config = dict(
    arch='vit',
    model='image classifier',
    dataset='drawn human figures in many poses',
    train_examples=97500,
    image_size=24,
    crop_scale_min=1,
    horizontal_flip=True,
    translate=0.06,
    color_jitter=0.1,
    cutout=0.4,
    targets=['top', 'trousers'],
    num_classes=[12, 12],
    norm='layernorm',
    norm_position='pre',
    hidden_act='star_relu',
    mlp_ratio=6,
    head_dim=32,
    fused_qkv=False,
    bias='none',
    qk_norm=False,
    parallel_block=True,
    dropout=0.05,
    inner_norm=False,
    moe='soft',
    drop_path=0.05,
    num_experts=4,
    moe_every=2,
    expert_mlp_ratio=0.5,
    slots_per_expert=2,
    shared_expert=False,
    patch_size=[4, 4],
    conv_stem=False,
    layers=8,
    width=384,
    positions='learned',
    pooling='mean',
    label_smoothing=0.1,
    loss='cross_entropy',
    residual_init='scaled_by_depth',
    optimizer='adamw',
    learning_rate=0.00096,
    beta1=0.9,
    beta2=0.999,
    eps=1e-08,
    gradient_noise=0.1,
    max_steps=20000,
    batch_size=128,
    epochs=26.3,
    lr_schedule='step',
    warmup_steps=4000,
    weight_decay=0.0,
)
Rows from expert 1 of block 3, named by matrix and row number. Rows with one number belong to one neuron. Each number is 128 + 24 x the weight over the matrix's rms, rounded and kept within 0 to 255. All counts start at 0.
# up: expert up (model.blocks.3.mlp.up, 4x192x384), inputs 48-95
# down: expert down (model.blocks.3.mlp.down, 4x384x192, transposed), outputs 48-95
up.97 [141 114 113 157 114 160  99  81 143 114  89 134  98 133 114 146 129 136 130 131  95 171 141 112 147 157 116 161  69  88 119 147 126 125  93 165 145 123 132 152 136 102 163 134 118 131 112 152]
down.97 [130 118 117 130 152 110 136 131 163 106 119 119 148 142 166 161 160 125  96  98 133  81 112 142 108 135 115 145 113 134 160 114 125 156 164 141 131 196 110 114 129 131 128 101 118 154 121 123]
up.98 [164 151 125 166 126 166 113 154 104 161 101 116 132 126 107 166 129 163 156 123 100 144 124 112 153  87 101 175 113 113 121 139 105 125 131 135 186 102 152 131 120 144 159 146  97 130 103 168]
down.98 [136 130 147 135 122 112 150 124 128 140 122 105 152 139 169 130 135 107 120 104 102 167 168 159 130 112 115  93 148 122  75 122 120 118 128 144 117 162 116 155 127 144 182 120 133 113 122 124]
up.99 [143 177  94 142 112 164 142  95  92  75 165 106 165 150 115 144 153 121 126 136 120 109  95 121 129  95 120 184 115 113 129 169 122 111 151 135 116 109 115  97 151  55 138 119 166 130 152 137]
down.99 [142 127 143  97 135 151 163 122 100 119  71 150 152 147 125 166 153 147 144 112 151 107  94 152 139 146 131 145 142 125 129 105 131 104 103 106 188 105 151 108 144 134 114  95 151 131 168  94]
up.100 [110 112 183 128 171 154 178 128 126  98 100 104 129 100 104 117 103  93  98 141 119 103 106 137 120 153 158 123 126  84 146 126 110 144 135 147 156  67 140 118 100 141 103 149 156 141 129 128]
down.100 [156 106  79 161 107 161 108 168 144  82 115 131 130 157 152 125 135 102 117 134 133 104 124 128 145 138 138 123 120  86 149 129 133 148 141 151 167 150 165 124  84  97 123 125 137  95 164 127]
up.101 [135 116 157  87 150  91 130 136 141 152 133 107 127 126 147 144 137 129 130 155 177 132 113 104 110 143 129 111 144 148 169  85 133 100 114 122 178 110 144 121 143 105 140 118 137 101 142 108]
down.101 [132 179 111 144 110 146 128 116 127 137 118 111  85 191 113 115 135 125 128 148 142 135 147  92 146 164 128 116 128 100 197 138 138 150 120 170 129 108 110 101  88 145 105 155 172 124 102 154]
up.102 [161 158  99 151 107 155  97 111  93 130 103 123 116 109 136 144 143 113 104 122  95 136 162 112 146 106 139 123 175  88 128 144 120 119 106 128  93 135 173  84 100  94 147 112 127 145 139 150]
down.102 [102  93 138 142 146 140 112 137 131 124 150 145 142 147 125 110 172  92 143 142 148 136 138 158  96 130 112 147 111 108  98 163 169 152 122  93 108 124 155 140 130 130 124  86 109  90 143 130]
up.103 [111 118 123  99 100 109 126 135 106 142 100 156 109 129 116 128 141 150  99 166 134 121 166 136 122 127  95 143 144 116 131 151  98 133 114 148 172 135 117 122 151  85 145  82 197 141 133 108]
down.103 [136 130 138 123 170 101  87 122 138 130 106 175 148 142 171 109 124 109 167 130 120 150 114 167 114 140 121 119 147  69 158 163 116 128 130 162  99 134 102 159 167 108 154 133 128 106 131 130]
up.104 [145  86 167 106 185 111 158 141 114 103 130 120 121 159 118 146 131 113 121 131  97 127 112 115 102 183 155 100 143  90 143 129 142 165 140 160 135  93 125  98 117 123  96 113 133 146  86 136]
down.104 [137 100 122 194 141 126 119 115 177  70 125 100 130 117 118 107 168 128 153 175 125  90 139  88 177 138 146 131 119 115 144 115 110  93 154 133 149 134 152 156  80 132 120 151 138 127 127 141]
up.105 [122 171 159 129 115 141 136 107 162 120 117 102 104 134 102 120 139 147 105 148 130 153 141 125 105 108 129 132 126 110 160 154 138 155  98 152 154  98 142 149 126 111 129 147 146 118 154 148]
down.105 [153 123 109 167 154 137 120 139 102 125 141 156 138 118 165 119 100 130 128 134 108 120 133 136 108  99  85 117 108 128 141 105 132 128 146 120 130 136 163 140 123  95 134 100 112 110 115 129]
up.106 [144 114 160 156 139 147 145 142 142 100 133 137 133 134 125 144  63 129 162 141  92 137 114 125 115  96 133 161  92  95 115 111  94 143 147 136 142 106  98 141 129 169 166 133 126 140 102 181]
down.106 [138 144 129 129 137  94 173  90 190 148 154 138 137 106 154 126 107 144 122 136 127 125 134  85 125 144 106 106 112 145 138 112  96 103 119 148 112 159  72 148 160 136 133  83 154 163  96 123]
up.107 [113 130 123 123 170  96 122 143 132 105 163 138 148 115 118 134  97 115 127 135 164 127 119 131  78 123  93 118 152 108 136 135 116 120 119 135 140 103 130 116 170  72 130 115 154 140 151 119]
down.107 [ 90 151 128 131 126 159 141 146 151 128 134 129 116 128 151 136 108 105  97  96 132 127  92 129 137 135 140 158 126 127 130 120 147 116 118 137 174 139 108 128 135 122 126 128 140 123 114 157]
up.108 [140 133 146 137 152 142 128 108 109 117 113 107 137 142  54 111 122 145 158 136 153 168 145 125 157 156 134  99  97 136 142 124 110 152 125 137 156 109 126 141 145 116 135 150 129 116 150 141]
down.108 [119 142 113 139  86 143 143 149 156 145 133 111 130 157 163 150 144 144 113 156 151 105 160 115 140 118 141 158 133 138 132  97 169 130 128 154  72 142 113  87 130 135 102 109 110 128 105 141]
up.109 [147 114 137 175 126 181  94 131 126 171 102 161 145 147 176 184 120 156  96 117 172 125 137 122 133  83  64 144 116 141  93 122 117 130 160  70 131 129  72  86 159 104 119 134  72 162 130  93]
down.109 [138 139 108 103 124 163 123 125 104 131 119 124 138 109 149 130 111 129 105 108 106 116 148 102 103 141 135 181 117 112 103 115 169 114 101 192 154 104 111 142 134 149 171 111 108 132 130 116]
up.110 [103 161 156 168 142 158 164 120  77 114 106 121 130 166  81 152 153 127 122 115  93 141 111 141 151 130 122 120 131 119 137 160 147 151 134 123 174 108 145 133 110 114 110 151 164 109 155 158]
down.110 [138 145 119 144  95 114 116 136 156 162 155 161 141 140 181 147 113 113 119 125 122  95 139 117 108 111 109 101 122 142  97 142 154 130 125 125 119 110 127 106 121 126 145 145  66 118 100 113]
up.111 [129 176  97 122  87 143 117 133 119 108 122 117 112 103 120 134 112 112 116 126 149 113 139 157 117 100  99 125 136 141 139 126 129 108  87 117  98 144 117 135 118 134 146 134 155 108 154 101]
down.111 [181 138 129 113 131 131 156 150 134 126 136 109 150 136 107 143 182 133 143  90 157 158 151 150 151 132 109 127 107 104 107 149 141 105  95 141 112  95 134 129 160 141 115 142 126 102 108  96]
up.112 [143 149 130 166  91 140 115 119  77 141 107 205  88 130  80 173 152  86 127 140 129 131 122 102 149 171 136  90 123 123 122 131 173 185 119  89 140 119 105 112 156  93  93  99 158 118  62 142]
down.112 [137 112 165 141 179  95 140  89 134  92  98 106 138 130 186 140 137 150 117  75 153 108  97 131  92 186  81 119 165  80 126 172 128 122 105 142 133 114 126 123 117  75 112 131 150 124 133 106]
up.113 [ 81 146 131 130 129 160 162 151  71 113  93 159 124 138 129 117  76 104  71 100 145 115 157  89  90 174 163  83 154  79 140 125 118 159 137 171 151 110 112 113 102 142 134 160 122 129 171 133]
down.113 [107 109 119  96 120 151 158 147 109 136 124 160 155 120 150 134 154 135  89  77 149  98 131 150  98 174 130 103 110  86 103 188 168 206 122 108 144  99 109 124 153  98  99 104 148  97  94  95]
up.114 [119 122 172 162 184 136 167 154 178  98 126 117 107  59 117 103 110 100 135 144 108 104 139 131  96 155 122 182 159  82  90 110 140 116 156 137 126 116 104 112 113 169 103  94 115 128 108 112]
down.114 [128 140 157 141 141 121 129 121 175 101 134 141 141 156 164 153 105 141 122 165 108 131 101 103 168 128 115  99 130 141 114 119 139 142 151 123 111 127 110 126 136 165 137 143  54 128  99 110]
up.115 [145 155 119 112 124 122 109 140 142 142 134  92 122 139 118 105 108 128  80 159 200 130 144 187  94 163 121 128 160 130 165 165 126  91 101 124 148 119 149 139 127 122 164 153 150  99 167 113]
down.115 [128 142 111 120 119 130 166 146  95 114 109 153  92 124 137 109 110  98 150 163 125 129  92  86 140 108 119 124 172 146 166 108 117 114 156 106 101  95 181 138 109 111  97 157 121 151  87 159]
up.116 [119 141 108 137 133 112 135 100  89 108 116 153  96 163 154 122  79 109 156 127 156 142 149  99 123 163 138 145 117 115 132 114  61 136 161 150 138 115  91 101 108 179 114  95 131 108 138 118]
down.116 [126 171 128 104 118 129 109 120 120  96 153 166 141 131  90 120  99 142 131 163 126  83 120  83 173 156 125 138 112 162 135 154 154 177 128 117 103 109 126 146 101 118 138 107  86 112  84 104]
up.117 [117 140 112 133 133 160 116 114 140 136 106 158 136 104 101 144 143 137 132 132 133 169 157 117 108 144 133 136 127 119 140 135 136 139 134 122  98 156  86 132 161 141 132 123 149 152 131 101]
down.117 [135  83 130 110 136 101 141  84 124 132 151 113 117  98 136 101 138  92 153 111 126 149 101 149 108 140 143 160 124 117  95 118 146  86 124 123 170 147 122 107 164 112  80 146 147 137  90  71]
up.118 [ 85 117 141 134 153 153 124 151 134 122 114 118 133  92  89  87 137  95 139 117 115 107 130 134 158 122 156 153 125 165 186 112  79 135  94  89  85 132 143 145 142  78  86 142 137 126 125 126]
down.118 [127 128  87 168 145 145 155 100 181 155 128 100 114  90 147 158 124 126 119 136  78 110 119 134 138 129 146  82  83  89 134 119 145 122 141 128 146 126 107  76 133 143 124 133 136 120 151 110]
up.119 [125 135 120 118 130 138 113 129 160 137 146 103 145 122 112 145  88 113 171 157 151 181 155 109 154 103 133 155 124  91 103 115  98  79 121 127  86 180 108 117 147 120 118  93 144 162 119 137]
down.119 [128 160 130 175 112 165 165 138 180 116 160 116 108 134 149 117 128 114 131  82 127 143  97 118 140 123 114 102 118 128  93 139 151 147 108 101 117 127  99 120 102 180 163 139  84 101 146  83]
up.120 [157  92 110 137 151  92 120 106  83 129 123 125 134 136 181 121 128 149 130 125  94 114 110  89 128 108 151 157 114 135 138 123 145 140 153  95 115 142 149 142 153 123 124 115 128 127 131 107]
down.120 [102 111 118 177 110 120 120 139 106 110 119 129  92  92 141 167 127 143 122 193 127  82 125 133 141 162 142 166 119 130 146 118 141 161 120 136 149 150 149 130 149 162 146 131 113 114  90 133]
up.121 [153  90 171 158 135 118 150 139 125 153 111  93 161 162 144 174 125 166 170 122 131 115 167  99 154 162 151 185 100 139 104 151 152 148 162 144 109 138 101  87 117 138 104  90  94 101  84 139]
down.121 [134 135 137 119 109 142  75 163 102 165 167 158 158 144 147 123  90 104 139 135 110 133 116 138 115 120 112 163 126 142 101 116 139 117 103 185 145 140  64 149 157 151 172 152  93 156 156 158]
up.122 [104 132 143 129 113  62 165 115  89  60 115 129  95 145 114 199 155 162 136 163 112 124 154 117 110 137 106  72 102 153 118 140 144 140 136 122  72 133 154 119 160 126 166 129 128 129 101 104]
down.122 [134 160 160 126 122  85  86 116 110 156 149 136 144 128 125 129 117 107 100 178 140 146  94 156 109 123  85 116 119 141 129 131 126 130 122 117 137 110 125 162 147  98 111 126 113 124 158 149]
up.123 [164 122 127 122 154 141 120 110  99 135  97 143 112 145 117 131 150 107 114 128 141 110 116 152 118 159 131 117 130 148 123 156 161 140 114 136 116 124 114  98 143  83 107 113 149 112 100 108]
down.123 [106 118 100 171 126  98 155 123 137 122 110 114 165 126 158 146 125 128  95 164 111 103  91 110 123 162 151 124 148  94 149 151 159 152 122 158 132 137 133  89 116 126 104 166 129 168 119 113]
up.124 [140 128  95 103 116 128 139 109 151 129 181 148 119 143 126 130 130 106  75 155 121 131  99  80 116 124 123 131 113 104 124 121 142 136 125  93 117 140 126 115 139 124 124 121  78 146 111 142]
down.124 [124  94 134 133 146 136 187 136 143 112 165  80 147 173  92  91 144 118 129  86 124 107 105 120 131 153 113 132  81 122 122 183 152  90 113 109  70 117 139 145 114 121 100 104 135  77 130  98]
up.125 [161 184 113 122  93 131 124 119 104 168 127 122 171 112 113 174 140 152 109 128 151 124 159 159 125 122 132 147 125 119  68 111 121 124 115 118 139 148  76  98 122 124 125  72 130 102 132 141]
down.125 [153 100 131 140 137 183 136 163 124 101 109  98 158 144 119 101 107  88 167 107 122 131 111 149 149 118 133 150 137  67 137 134 140 131  98 118 120 152 137 163 121 136 141 118 131 137 166 136]
up.126 [114 148 122 121 177 163 149 124 121  99 124 127 136 119 105 124  98 155 101 174 112 127 123 141 122 146 102 124 136 104 137 124  99 118 126 114 118 135 136 169 132 139 128 151 180 109 120 158]
down.126 [121 117 124  97 100 124 120 133 137 171 116 103 132 132 151 107 143 127 148 144  94 107 151 146 122 128 118 120  92 120 101 145 146 121 130 130 121 117 125 141 125 146 104 137  94  86 161 178]
up.127 [157 159 106 132  87 161 121 151 130 110 140 109 171 111 143  92 130 118 140 151 171 146 131 167 120 160 116 138 149 105 158 153 118 119  92 117 171 118 136 150 121 136 131 143 165  90 140 130]
down.127 [139 160 116 113 128 116 120 131 176 117 109 145  96 155 163 107 151 123 162 156 110 114 103 134 183 115 161  99 160 101 103 105 112 103 142 132 113 123 153 143 145 110  83 155 126 145 148 168]
up.128 [110 159 134 151 115 121 164 112 141 107 179 150 162 153  88 169 152 144 120  96 147 103 120 128 119 117 103 108 120 173 109 127 120 113 115 161 146 126 116 114 139  86 135 139 163 105 147  94]
down.128 [122 104 117 120 165 125 145 159 114 136 111  94 123 102 127 136 113 103 164 111 127 118 159 107 104 113 123 139 111 127 141 126 185 103  97 110 166 120 141 119 147 157 127 139 124 128 111 111]
up.129 [133 145 113 177 116 117 145 169 133  91 147 123 133 144  80 138 144 119 137  76 133 111 135 119 110 139 134 133 154 128 143 128 151 120  78 133 103 127 127 114 121 147 129 105 120 114 129 129]
down.129 [168 128 135  92 162 121 141 174 112 110 145  93 128 112 125 131 157 161 174 131 165 146 150 142 143 156 106 139 133 136 120 139 116 113 129 133  97 146 117 139 137 160 114 109 158 122 126 121]
up.130 [136 187  88 123  71 144  77 108 146 142 142 179 127 107 114 163 159  95  98 164 119 132 176 118 157 136  86 110 144 115 153 146 112 179  88 117 138 130 140  84 132  78 124 146 122 105 126 104]
down.130 [135 101 125  93 168 135 148  90  85 122  97 154 103 188 129  79 124 149 127 126 117 168 128 146  86  95 120 139 105 141 140 123 146 111  76 113 100 119 127 156 129 138 106 153 135 139  98 165]
up.131 [123 163  83 101  70 148  92 107 116 125 154 160 158 117  95 153  95  82 127 153 106 123 147 115 112 103 123 118 160 128 128 121 138 125  98 137 106 172 116 139 140 167 130 116 123 100 110 118]
down.131 [125 111 160 156 184 138 134 132 134  81  71 155 117 152 132 167 148 116 128 111 122 107 113 107 135 157 134 164 131 110 123 148 158 136 148 123 138 136 129 102 150 105 114  67 154  84 106  99]
up.132 [139 185 149 115 139 122  88 143 110 143 133 146 132  94  91 128 162 135  86 144 149 111 121 113 117 118 161 104 126 146 136 126 127 130 173 147 160 105 148 121 150  53  80 135 154 136 153 133]
down.132 [117  57 106 136 150 182 140 112  87  56 112 130 108 160  90 118 131 119 108 104 140 115 137 104 146 149 150 109 121  91 146 154  89 133 106 162 137 119 157 110  95 113  99 125 178 116 111 110]
up.133 [128 174 138 140  91 166 129 157  95 117  96 127  94 153  93 139 115 155 159 170  99 187 112 106 145 140 106 106 112  91 156 149 155 161 138 142 176 119 149 112 127  91 158 151 129 132 118 176]
down.133 [121 117 113  98  84 147 148 118  85 148 138 154 121 142 179 119 101 152 108  88 136 152 105 185  79  72 113 126 111 169 148 116 118  81 101 106  87 192 109 115 144 103 143 113 153 155 121 152]
up.134 [130 130  99 119 105 130 106 163 119 108 137  95 124 121  92 121 130 121 124  96 119 147 110 140 132 133 153 122 123 148 126 119 121 141  83 169  86 120 149  92 122 144 154 154 108 115 123 104]
down.134 [101 112 122  98 145 100 112 125 110 109 128 153 157 148 161 129 166 116 156  86 149 126 152 154 155 125 114 124  90 121  94 126 166 147 138 147 141 106 143 168 165 130 134  86 128 141 121 118]
up.135 [101  95 157 130 123  71 162 106  84 130  97 180 122 146 161 194 106 125  79 127 116 110 175 162 106 146 102 107 166  98 100 113 154 144 136 116  78 113 121  97 110 134 166 109 107 146 106 107]
down.135 [146 141 169 102 133 141  92 148 103 122 179 129  99  76 147 115 139 131 169 131 131 155 125 133 144 132 125 107 105 121 165 105  90 123 129 143 133  82  89 181 127 128 160  99 114 139 169  97]
up.136 [161  68 144 121 204 136 123 156  92 109 150 142 134 126 111 147 111 116 110 120 118 118 118 131 149 153 128  94 136 128 150 132 125 118 152 144 102 134 153 125 143 158 130 101 127 115 122 159]
down.136 [126 116 137 107 114 127 128 161 136 101 122 125 145 118 121 136 112 164 142 159 127 135 127 104 157 154 152 126 126 137 162 135 132 128 135 180 108 161 116 121 127 122 121 166 139 143 136 130]
up.137 [149 172 126 100 127 124 155  91 122  87 106 113 156 107 114 119 144  91 110 151 173 113 116 168  91 150 122 112 142 133 139 158 113 130 127 137 139 107 155 166 163 109 125  95 166 101 155  81]
down.137 [ 84 124 103 131 120 117 132 149 121 133  75 162 140 113 101  84 154 137 119 160 127 182 116 102 102  85 144 107 145 149 121 133 116 135 141 112 101 120 141 144 135  99 111 133 116 123 117 135]
up.138 [ 84 145 130 165 117 135 176 107 122 154 108  77 119 105 157 151 125 166 146 119 115 106 128 139 113 126 125  96  94 133 161 132 115 158 103 121 158 130 132 150 123 131 138 154 153 111 141 113]
down.138 [113 111 139 153 101 112 136 103 118 125  92 132 137 131 128 139 136 138 128 122 135 131 129 149 105  72  91 108 115 132 109 136 115 137 114 106 152 141 107 161 135  97 149 138 105 137 122  90]
up.139 [136 129 105 124 102 145 121 134 143 125 147 117 104 144  81 176 144 104 111 145 185 110 127 135 101 155 103 133 111 114 130 146 141 139  91 133 132 120 111 108 149 157 115 120 156 118 143 115]
down.139 [ 82 166 123 151 107 128 120 141 118 103 103 147 165 176 154 102 152 100 138 116 134 123 145 136 102 137 153  99  87 106 130 100 175 121 115 104 106 114 119 115 118 154 155  89 120 135  98 161]
up.140 [154 160 122 139 174 116 158 107  83 116 124 127 135 161 140 129 121 120 131 105 148 110 125 130 153 114 150 145 123  85 164 152 121 116 138 112 162 123 143 121 105 120 135 133 155  94 111 126]
down.140 [108 128 122 123 150 105 120 118 146  87 128 104 129 110 108 108 123 155 126 133 125 129 156 113 147 165 143 131 180 158 116 105  94 147 131 169 113  97 125 136 134 175 138 114  98 145  96 126]
up.141 [117 181 125 120  99 136  90 148 108 135 137 165 134 165 102 180 147 103 126 137 148 165 117  91 135  82 111 110 144 121 171  83 122 104 119  91 152 157 124 142 155  96 135 132 136 151 158  98]
down.141 [174 180 130 158 134 138 134 132 134 131 118 115 130 140 115 142 162 144 126  79  91 146 150 119 155 124  94 106 147 109  84 118 115  79 109 141 100 126 103 122 154 121 145 140 140 142 141 142]
up.142 [161 157 109 143 133 131 157 111  97 141 118 125 119 124  99 128 155 163 161 108 107 122 127 133 146 129 114 144 138 147 136 129 130 140 160 130 162 141 142 114 129 147 109 109 114 113 107 155]
down.142 [125 164 160 116 133 153 134 105 101 175  97 113 103 150 128 157 137 143 108 154 114 142 164 105 154 114 114 116 111 161  92 134 106 143 121 144 170 125 132 173 189 101 164 124 129 160 110 119]
up.143 [145 122  86 151 106  80 122  98 135  96 185 103 124 111 163 105 134  83 113 127 159 124 176 137 141 110 166 132 106 135 119 149  87 155 120 150 147 159 135 105 159 112 129 170 162  97 163  99]
down.143 [106 114 124 123 120 183 146 128 150 125 124 109  98 124 128 116 105 116 120 120 155 144 134 128 107  97 103 111 148 135 140 111 150  92 145 112 115 106 136 143 119 131 136 141 149 135 121 103]
up.144 [147 141 117 131 121 114 142  97 125  96 110 151 133 151 141 134  95 133 166 134 112 164 149  79 122 100 131 174 113 135 119 117 151 140 138 121 107 112 151 142 126 127 128 145 101 121  91 134]
down.144 [130 189 125  74 141 139 142 133 135 138 106 164 168 157 159  87 123 126 139 103 118 110  86  94 134 162 139 157 154 140  84 137 145 152 106 149 127 134 128 168 137 137 103 151 133 139 122 102]
up.145 [131 126 172 137 128 170  83 141 140 119 160 116 115  93 125 147 145 118 153 108 115 122 155 149 120 117  96 125 139 108 128 135 101 112  86 148 120 133  86 110 117 125 127 121  74 144 128 124]
down.145 [129 140 151 126 114 180 110 125 145 151 132 108 143 122 164 106 106  98 122 130 135 160 119 170 103 124  95 119  91 131 137 104 171 112 179 124 137 128 135 178 151 124 144 124 120 155 136 119]
up.146 [117 120 137 110 140 137 175 144 115 129 119 107 160 146 119 145 147 146 114 140 115 116 119 144 122 133 104 103 140 130 139 122 131 144 132 146 137 111 138 121 140 140 126 129 180 103 152 142]
down.146 [121 107 113 145 111 112 126 103 106 133 126 145 108 111 140 130 102 108 145 147 128 121 106 125 122 127 124 118  97 133 159 122 114 107 143 107 154 113 147 138 127 126 123 140 101 141 129  97]
up.147 [142 107 153  93 208 138 129 139 110 108 113 113 138 115 118 137  91 105 115 102 112 151 139 154 122 155 159  84 152 135 155 136 113 146 154 177 122  58 140 110 114 133 126 139 127 124 116 109]
down.147 [114 125  95 202 103 131 143 145 169  93 121 102  79 100 109 139 114 123 117 179 140 100 151  77 135 140 137 104 142 108 167 142 115 120 145 110 157 141 145 116 118 120 106 150 150 119 132 111]
up.148 [123 113 176 101 170 127 127 111 160 144 164  90 159 119  94 140 159  99 167 116 143 165  96 130 110 148 114 117 119 116 141 125 141 120 123 136 109 113 125 117 151 108 163 131 131 117 125 118]
down.148 [152  98 121 162 130 139 155 104 127 112  74 125  92 117 155 104 154 119 121 135 116 136 151 149 158 104 131 121 151 170 112 117 130 137 140 111  93 153 157  95 148 127  89 144 126 145 139 148]
up.149 [129 160 128 175 156  97 113 145 132 151 125 113 152 119  92 105 132 136 144 102 102  95 150  95 116 122 109 184 157 107 138 127 114 122 125 107 126  79 129 116 163 131 124 110 148 121 132 119]
down.149 [144 137 155 129 151 106 161 132 113 110 117  90  47 131 195 154 132 113 134 150 140 157 109 126 160 120  89 178  81 141 122 150 117 149 117 146 136 103  81 121 125 103  86 138 105 134 105 127]
up.150 [113 137 126 131 130 151 157 128 137  91 118 122 125 134 110  73 156 154 160 117 134  90 146 132 144 146 139 123 106 159 139 112 153 126 160 125 134 160 119 149 136  89 164 130 131 129 112 132]
down.150 [159 126 132 188 111 127 144 118 112 128 111 114 103 152 141 164 131 116 137 122 153 117 141 127 110 130 108 145 132 158 149 180 106 106 171  99 119 120 148 107 138 123  87 122 101 124 153 120]
up.151 [ 96 162 116 140 100 150 135 143 112 112 131 110 113 118  69 160 143 139 117 123 115 138 110 117 128 112 127 144 114 100 183 153 142 189  99 141 172  98 148 141 135 140 106 153 192 135 144 141]
down.151 [128 131  82 169 128 112 137 125  95 124 151 165 160 134 157 130 127 126 157 105 115 137 148 130 130 105 108 114 110  96 113 123 124  82 117  72  95 126 143 137 111 149 151 146 109 134 101 117]
up.152 [155 155 104 163 102 107 129 141 139 110 136 142  94 133  99 141 109 112 128 127 117 115 162 143 132 134  90 118 145 107 119 146 131 112  84 125 126 121 132 143 126 100 155 153 120 119 130 139]
down.152 [143 179 115 108 143 120 104  97 107 129 130 178 133 144 127 101 134 116 133 131 138 122 143 113 153 143 134 125 141 154 136 137 141 143  82 108  99 126 120 147 131 127 122 124 150  96  97 163]
up.153 [118 188  87 126  76 143 109 113 121  97 120  87 138 126  72 107 154 111  95 147 145 151 173 184  93  80 100 123  93 117 141 149 110 170  93 140 138 103 129 170 105 160 137 159 194  96 184 123]
down.153 [181 126  85 156 136 133 124  90  91 138 111 142 144  97 140 157 146  96 131 141 108 135 118 120 134 118 104 135  84 140  76  91  92 134 117 144 115 121 161 174 138 145 125 132 102  94 116 144]
up.154 [177  96 165 110 165 135 107  94  92 122 132 154 123 160 125 162 128 126 127 114 154 127 109 153 117 122 136 193 112 137 124 126 159 130 138 128 122 136 123 155 157 125 106 135 150 134  87 132]
down.154 [101 187  93 159 112  95 154 121 136 102 143 121 119 115 154 153 134 135  87 164 102 139 108 104 129 144 113  91 153 126 128 111 112 128 145  98 131 100 153 127 150 137 131 151 137 146  99 119]
up.155 [134 156 114 127 115 152 126  70  75 102 109 155  99 127  86 165 104 123 104 148 122  96 145 121 122 146 145 128 152  85 168 155 118 149 151 141 143 106 143 135 127 108 118 122 145 132 134 160]
down.155 [ 94 121 132 151 109 108 134 124 118 136 144 153  82 178 127 108 142 125 130 143 133 114 104 137  93 132 109 162 122 130 119 127 145 106  91 122 115 115 147  92 110 137 133 131 112 129 116 109]
up.156 [128 123 173 124 159 128 144 171 120 164 154 138 166 142 148 147 105 150 156 118 120 160 122  93 148 109  97  97 132 143 146 130 149 117 148 110 150  91 143 136 140 129 143 140  95 143 113 149]
down.156 [174 135 116 191 107 116 152 162 156 112 118 100  84  92 142 121 179 129 107 138 146 107 162  62  82 114 114 125 143 142 130 154 121 141 107  95 132  89 169 121 108 128  87 125  78  75  96 120]
up.157 [137 145 152 108 168 109 126  98 114 134 123 157 147 116  98 122 125 118 144 136 134 108 134 114 137 117 133 122 136 115 157 138  96 126 133 129 159 108 135 138 128 156 135 152 118 127 144  79]
down.157 [133 139  95 148 101 128 114 114 132  98 139 100 123 151 101 122 111 155 134 152 128 107 169 121 143 129 156 138 189 112 117 131 134 137 152 108 110 139 137 122 103 135 117 126 106 125 112 116]
up.158 [ 97 147  90 130 118 136 167 131 121  85 184 117 120  54  78 123 118 131  93 173 107  99 124 162 139  89  60 155 111  95 149 138 126 113 166 123 140 135 134 137 181 114 145 138 194 150 131 105]
down.158 [136 147 153 167 101 138 113 112  93 151 112 130 102 153 128 120 123 142 121 169 109 127 121 114 116 131 145 139 106 149 151 147 110  86 117 130 134 158 167 199 102 101 150 170 136 110 121 108]
up.159 [ 85 142  69 130 143 121 159 103 168 113 156 161 147 103 122  92  80 120 134 152 101 124 124  88 121 185 148 142 130 126 156 131  90 161 147 141 121 134 141 116 124 127 156 120 169 131 106 121]
down.159 [179  82 109 106 112 161 141  90 123 148  97 110  96 106 171 137 133 125 177 116 111 148 151 165 123  42 145 113  87 152 147 128  81 100 136 165 139 151 109 148 101 128 103 103 117 108 137 147]
up.160 [135 170 109 137  94  87  99  80 145 152 149 146 142 123 107 125 164  85 107 158 147 120 153 136  88  99 123 121 162 114 103 136 121 126  78  97 154 141 129 143 113  88 139 140 174 123 159 114]
down.160 [165 104  81  98 142 114 132 107  95 103  80 167 146 149 128  90 144 119 168 139 138  97 110 158 131 100 133 115 102 125 149 142 119 152  80 159 143 129 156 123 125 128  70 131 130 103 123 123]
up.161 [129 120 151 164 111 130 119 163  94 100 128  91 115  77  89 155 152 131 165 135 149 168 123 140 110 131  90  93 128 103 127 163  93 134 134 140 131 134 132 114 116 103 174 142 143 121 120 120]
down.161 [104 130 131 112 125 124 148 134 125 160 145 128 137 139 170 143 119 110 108  89 122 161 118 156 141 110 127 132  77 168 128 116 157 139 132 123 123 159 104 146 137 165 142  75 115 152 138 106]
up.162 [117 124  98 139 133 115 105 124 146 111 140 124 139 129 126 122 134  82 122 168 128 123 175 111  46 160 123 128 110 152 141 144 159 128  84 156 112  88 119 193 174 116 146 119 152 125 125 122]
down.162 [121 129 165 103 126 160 153 133  98 159 159 153 155 150 164 147 129 142 144 111 140 130  98 110 108 146 100 162 130  90 120 110 126 122 109 174 114 139 113 154 149 122 104  99 128 117 129 127]